Weights of a small image VAE.
Model: 6.53M parameters, 48-pixel images, encoder arch resnet_bottleneck, encoder norm batchnorm, encoder activation celu, encoder depths [2, 3, 4, 2], encoder widths [128, 256, 512, 1024], decoder norm groupnorm, decoder activation leaky_relu, decoder widths [64, 128, 192, 256].
Training: soap at rate 0.003, 7200 steps, batches of 256.
Data: trained on histories of elementary cellular automata, time running down, 6.2 epochs.
Rows from block 5 of the decoder, named by matrix and row number. Each number is 128 + 32 x the weight over its row's rms, rounded and kept within 0 to 255. All counts start at 0. Numbers have three digits each. After the name is the row's rms in percent of the matrix's.
# convs1: 3x3 conv (decoder.decb.1.1.convs.1.weight, 64x64x3x3), inputs 22-32, a 3x3 kernel for each
convs1.2 106:191123119185080181163138136083191075101163121128080145141108082073161127151097129221150122143100126088134151192113134104150161146112086085100137118156129091118113107100131128113117169094136156132152081095136127181097092121117137175169168112138124157165112088109117117113099117100167181148125112119
convs1.3 103:133052150174154115118172106115086127138063162184103148089145060143176185136162146144167148158126113147155142074181205130124132151142140121143063135136129125129105126135150107111107133103157118098086070098123202146176141131139094129143146122130087186116121119126110162154174115061109118187131114142
convs1.4 099:149193090067104169168071140156142081131089148129092108165076142100104048158057164159132145143166178146141152074151124155148152138128138074133147114076172108117135110130101134171111176115132126156153052117083106072109066155202100147112126101114021127082121079168131119142137163132155071150075162153
convs1.5 101:108105168130078182128099162103126125132166107126087143157146120094079107160104075142138115125167106113109114174113116096102141115080128116167146166136161182153108116157124129130129154128147145067133169067070133064139129122116102187175110097128142164103157093137178137172132105118126123139090148135
convs1.6 095:140144122096098141131086133128078142131032162163031154110108127111107123193143121122169179169068136118101157091180144126140104148142143129108070113094114125127082132152079098131080140163100110121179089145189073170084116121148134122128150140116162114076115012121108105165139132139127165124099141102
convs1.7 107:080135121110076152102141133120172145087181101103196112166058130138120127137083114130143090168160108127138134134041104132123140118093109146134186128115120144174095123122140113124129138131133116108107101082139096101108113086177108046118144160149089093174166104144140145081116138100118201136139128135
convs1.8 102:113177174107128149161128139111142181143150139109181138122169118133133157105087129144090108123109138167099158166135136130114134137129098109149064163094172060149112130135166143185157136114133100197113076189106065170090073129119115136148118110100167129059146000173012161171125202102093155114133177133
convs1.9 110:153123147152144155123054142152110174122166160092192099110088124162139087157114153125089125175193105105138093141161092147105101132120170122116150137112159149095120106143121141175124123181147143085079143114094162191136085118114108135116115148153124147142110114163106089135131148113131110109117139149
convs1.10 098:148100146133087171150115127161095136132129123158088172113146164134120143104118135110197164072103192164139013108136143162082132132104102132138154138196095179062136121128157114150150133183141155063128161055132229035130092131129171117146122134079141097225106160062186038142126085083103117118158136173
convs1.11 100:121092118141053127104106117145086157138106153072232083139146096138107083196143137075124113078082090085146168148144143080118121136178142098141104119111107140180118146170145100130116121117107119103137104100126080110140142152112133134151153127117121117104151154151102145083173114122115104106111111141
convs1.12 100:058142138113122114084190155127137125153110150132156167117130131093089030157157151123152179139119121115125128166144137165081080085154112145114143155160090122125121164155112113094135137122118075123127149152188071135098186102110104075156121118094115105132115142123149141067128109100122176073132125145
convs1.13 086:141089167144089129115138128143102140089127116107171131128194104109107192129159124155132136178134186155162113114160172117128090162141148123072104110065048092071120083153105139051111093114129140132152131130134153137169060119142097189134102052100117065142105111047133056124141143125138126141097166115
convs1.14 089:130107101125135120106113146121153121130174145070228185154127059162121094108092109172152144111122126099143124167109089165142073084108141118142140125151148140098147132091147136079123098124124132059109123146120172063121180159109135151104104084136148156171128167090065166103165158160128143121141160168
convs1.15 096:132166115126134133143153135122135159080129155137090155118162131092165141146125116150161125156096139137119122189130120163048172094220153142113085068121077087132162133127130123044093131163110119182096080071160136088136133065162075116155138152043110121124123122168114118110109154114159090088160137100
convs1.16 104:175060154193159125143146075121100110122107131160027116077091121122076139084125138129107095099170117124099093089137156109132154178062154119135146111105130099136061137105151129118112130067153150123153156095170151112152126109135137111120123164095090167127133108175128179140150178170145094063158092128
convs1.17 095:106151181139125114165125150111097157130115117135166140137127114142032166116095101146164124110221115167071195165099121100149112136148143142158132135237164181174135123156142130145135096122123069126130118091179118137093149097155171189098152153147069112212152170099150143114131145135144065143123110129
convs1.18 096:168131115198124149137175114128156107148134158137188062171083150094117131097112099128094124129126119181179130102087148180188151127068058104135125134203150150158101129107126146141151131128144169148098196126188081114133163244104135053138123113146128091201109183166183142140174138094104149080164107173
convs1.19 102:146167099159218087097116181093120151125116138137143099136132165189153102077101170087109091116080100173104117093176129156098141144124145110095150141123090093144143134120118105083156132139111112147143219077138095127133112135136135162135108121124117165118109163091140096131123125131141137092128099120
convs1.20 100:095211104140194084145120126120147143141140146084188136106157172174111084102180145107057091149174156135116101114108162129192067129134101150153127122131134167112179144126128153092094130141139093218121078156197126127126146123118133122123090130130103151129093145144110122114121124128106150119121183112
convs1.21 091:153104087115044170137126101127112138118125124122103102157147152147115151140148113138080104137145087093127119076139138102160142151122099120100075148076109108074141145148191163174139145154127152094100167130128201105118121112127130060165150107120147137069136063176116152229119138125132101148131138136
convs1.22 107:125071193165172194103103156146074151143090136158158131136095158106053130161126182134097154151194190134134111135163141101132107118156148142126122099079118133139073178147142127083124133122138124167125177135090146086152146172132140150138132099157124116080135145126115135112154171132086124083141111148
convs1.23 104:122143178129147157126088112199082118126147153133164153137132019129130197141156094105112144125114139099136098128080122100169167100117087139161077123132141092120095159109145148084121079102114107049127181105138114133194146101141172132095111087149123114153136122155086139132119146114117116109131137146
convs1.24 103:150157123076148168102070136118190082100125152122115153124086136104081133126178125060094142177129145133093142142120111181119134062103169163156145149102092155163128109145159130147135135147123070159119088099112091141117157077150102139153090161101137147110117113175159117128100142157136112095155177149
convs1.25 093:085172112171173114135168163093125138135092140101090110168206198045105058168124106121115124128176124159097103147110127113110090108133176149109121153106079184101122157154116118129132088158139181122149175115140127128102116108139100112140122127109130117197173219120180060089130184138150153132132153133
convs1.26 086:092173124081125152169155161151126111117035172086144169148110136133081153183105112158128151160151135094103123124110125170162148108136117112109098130093125124151176116131110143084141107172127137095127131200105141110188124163137120164147130094183105145147101104145092182150113108115129122188124157119
convs1.27 110:146156107176132141064084149119079180128169115103136094250185096083111095131111133134087103143150143100101081114162160091056093170167110085121135108104120163109142101083154122101137168129148105135125133138163105113130102170143136130127111126097122078152153133126142105105146153082102083157094161142
convs1.28 098:119180122109117155184129123155119157125103141129057138100116144115125130152095134040113134116190146096085122083125135132117089097134153149203198160107139124127182124119121136157129157141100166033147108063119188122102224124108160068128151227162148156137158057132101169164102111130127153131112137123
convs1.29 091:166172171124139130136115146093099135115049146104125123137159111117115087126078110094099109123207164181106099154156115097099144087083149130123126139162147166123139149143089145067148105114161140134164192139127145104065158116180130108101143145161121107113133141121116155090151111152129139093156154145
convs1.30 098:184123114098074141158078217147079151118190110167100107137111115125193128162128149130150183140052121077080131139089141179143121129065146078135098123147173151096097111085147129110145106110123171171127171172100149178081133101110137096115086161156126120127131109168187108080126142131119166164148116149
convs1.31 097:098126106091065129119184135106161120109111103152111174174189182152151143169155165105120103050170070096095122177139122150108076108115089096124126121153148091115180161146138186210151138166131114155190048174123046179133180084144144107171129118175124114109141077133101093131095154103102191102093173108
convs1.32 101:129154126113128146171118120223121115088069166107207126168087120091071195145123125111141143151149152147095142075137131102136181171124116159139073111128089108084149110131132112074125133121099147050154084107160080121171154102115159175145100130090147139111110155067109110107129123129140179099140114119
convs1.33 096:144115129113072189158130217151062044137156123121094132101129113163077130140120163128127231166083104073124089137124150127134125102093078100098129127126170144117155105157089117096123121154114113173147161070136118075107091137101186114131137143157176143160060143126160142163105136175130186119123178142
convs1.34 100:105113147107137075111117183161099126147102141112161125171120112134075152103096109099126132126103131094123137086137127115050105123149107108137107160090131122099094101137150125106122119095128128215153148173099108164081126100106114076116131141049101127149112105115115090202129131140144095187136125095
convs1.35 100:138049135132122147176111124122137115141112104123161116116156118133081118112129148107166128138128119143136102130128118116060120134139103137147147115062142157147138101121110116194125102186124112164209066063094091137093141147126109112126136117082141131076184104222103140113150095137159171148118170165
convs1.36 103:135157046096164113078159185096127155122155137102181096110110171134143150103139109126109122135148140161147120073141065166069167124163089167080197142079122071099137134129125141167116107162150066172150137097144163111091074130132161131155098149100161101195109064108089066140098094101175090118127090138
convs1.37 089:175081134141047116156098117073135160090081138146125124117140157121167175090076097138141105141120133165112157233161182092072107116132114119127132089091140147125171139149123084058098147115151122136079150123134135046074099162127116150110133138167133118166115150116147152115180150150128161129105158130
convs1.38 105:096161152143151207118105101142183076105156122105159086114214185178070108124169163157109096136164150157157109137115117163105093120160096123107116097099124168127130142092115098133109132096116099120131139031128099116118152140120139119111148111150114112113123059175060109071120139119114141122142165120
convs1.39 104:152145018107164114105073161138051121126084150172115162028153185222136141164118107073138139162129106122138108133088143116185155108143123111126120163102132096092142119079146126120155115079126131137129105076114081146087151113132151102141124095092155114141103134115170081185129118158109126132128152143
convs1.40 107:148226115182017201150163142139077144130153128111169147108137077128128177140075106148131152116143110123123127117136128135172101108124135111060102133152095138124151151100099147144112134130131119059076157109108060093084168143107124132107133169194185152133132130097160141130148136151135064122132166145
convs1.41 099:106093114125127108132116106174081138113174101134185074107078162184113153091157121139119144094134158137082174079082116166107113132084209151101126132153085122142101167179102160120126130126136101179118066213083072189096083126095142088111117113111082119176155094057168023150130155130099142136121137125
convs1.42 107:130159150144052081077161133093080158153155100163128070209102076136048159191111121196115114105158151159105136137142099106096134132097128164086134145152100127086147102110124150116126124131126126145105198106080138156074061105121160126125131120161072062137202108122136122158101192117137146143078155118
convs1.43 106:115090182150122191022107105157114155111134130163078134098115124196168182109110108140103142133138099134167168154105103112155131137110051145096088113158107124117128129140090149138117134149123144127131083090071144117168129159103120112125127119135117143091104125116150150084138150135159167148150130134
convs1.44 095:058136145085113125080130132111161088146151122130111091128096201129148123120139085129187113136176130151143122109088181119089159178186150124173091121115084087076076140092099117085118139113134104134097125119132095139153119130141125144081102098112120137097095056063113073083154150101140134141110167121
convs1.45 098:159170120181103144078176129064137146088086140134120147110098147170083108130114148125089106113164114111124084106132083130151105102166104140203147113156181127118155164113193117101150119167131108095100118104109064160057157130151179097135185136255152129121109137133149160111139104131134120144160139160
convs1.46 092:119099122087110085109119120109158100120181097119145066131150109136133123137142132142093241181107175119113170092111102139046066085133149101144137134135115149180163153131124148140126124180114178122124160132082121102192122140069104138107080138067136106099104114121162133164121116168065080156153099172
convs1.47 101:111100142113107089130184145136170147155170107156121122094174185171110079111146135152165142118147143189180146154122161071159129152133135164071119109082157094105092155101085110134136102158113178161076169144114129105054163164153150139158106117160117085184111170171142190120144116135137137117181129134
convs1.48 103:144158163126173141129129140136219139129169098112195134101147025094130200159077042114122098093160105122110093127161145142124131130170096089122122139143126127103121130138159129065132146151087081074093152152105134060137176149146147131113150172121136120101150204152092152143150109138128119182103117138
convs1.49 109:132113160107146105105143097125198119116146141047149083115121170027131187119149123117168091129122155135135077053134131089134137158101057139128137131109092161162133095135108131116100148108118142117139140174124093108228157100104105120116119145088138146122154141111093102089113152137126118117119129126
convs1.50 100:109052125173103121118126077123102127127067146135048070150162175166122117187149123118135099075102098135112183144134127168184134136131176144154132118190106167043136147128148119133159149140126103112127135101107068096144129087153150143107143185065132122220143114073169053078125135121100119105154107151
convs1.51 099:162159119074111148173098069110101142089094119107128119121157101099143190202161102117154132147149123129148121087110154129187140182172118156101212138137116173118152104137133102155150141154121104182079077177047106100069072151152179115151123119174109109160133113085191098170095129159138088125087111121
convs1.52 107:128160110078180134152169151126199073119195100113187099105052092094162135128161140108172121120083147158146130076159055153183161109173080161170136125169124119129121129124110115130101124132119094145158086103122203148140063126158145124158129186074140161091101093125114095138107132126155117111097110113
convs1.53 096:101101058097106141161078099100207119141138156121184130155109154115123155126065144128115073136140137173187162124069119057116141135134133094114092101113093106088082132104137129129159125130129151008131185000173243000153112150165119146094117134081145114114115130087114073125124171148133123091118151134
convs1.54 102:118052185129148108181114123107255053051178098093183141123173050107144126106133079104177112140024108113139093160172165097098166115145117119116070125088165112174116137125110146097109161109111180090087157092095147112099094125139128141105176094155164174060146095104074169156139105120144130149115117152
convs1.55 108:098121136188114166148186071116157115066117169086061186152142065050180138140102090133180104116068095112133099104133185137086126140160074126143135114135101132131169170100101123147133132147091124174085150046119080135145146128188186075110119125078112060114118157155122119125164133136158163151122149136
convs1.56 101:170132102102127094139125140114151137085155140143150162179205122095104145193134189144109097115155093098098156129125070150153069149135068141125163095187095112132139118106162128111145122162105142105085128092147106107089178110166097103124126110151164113103128167146107146085115126118154098152116149106
convs1.57 095:139098084087128131150130110122139152154102139153136086115143116127193210134103139103122112095057094153162165125153122167119173131064099137140123181098138090139170101107122144143171139107072090103158171124123158106166149168138124153171149107081154143117132214103192171170150135139145130118116152076
convs1.58 101:140166081103191142187150162120120114112127145105097155119172120078161171096152126146149103116116138154129145137161141120113120134139126107197144127165066148119087140156126093087115113165118094153161096066126124122141072134108127125120104133129146113119148098105086133114101144148146135128177100120
convs1.59 101:099022215130127088141140054137089131136113172141092149162140107057143169149111138193164141091109079073089102088108153126150077101141103117153122107116129153153140104149137126089130142130180171158118079120191085104176152149164121125158170115131152117152139104093088101108067133163124100126134117154
convs1.60 095:092142142048190141182083123122174095144165105131101103131096065176122120090126150077127064106141167110148090098140104161167128122144064114173104132201116140138157154156133123114149153157123183103190114170122139126077094158165171092133186128156112187115126148086149056169132140108111100144133151122
convs1.61 103:137121096081077136120080081119133102161124137155142143125120091153182126101135107101069112109084153152108158171114175118075159182155146099109060113109121107087084117157145103132113100120154092119107089117201187098142048159127104171059134067028165147071085105074134100130105163157095080130156138164
convs1.62 109:144110122105145083130175088102144148143121134103158154088064095099104214107123093169069086103135109111152095114142139174135125060143189124158124123159125129125084107105103121119154108090114106135134127137130110194061112145072124159078107125068081159094176146108111116139111194132166186157111139094
convs1.63 101:106129129059161084115127193126169156160099158166003148093111166128139186092112163166109169090129142107145105105089169101213069132147088152197127129122113145095087091114096122153117086140138145070121110122124133147193084121108111134126063206108099168126142157108082157142130110146112142098139127139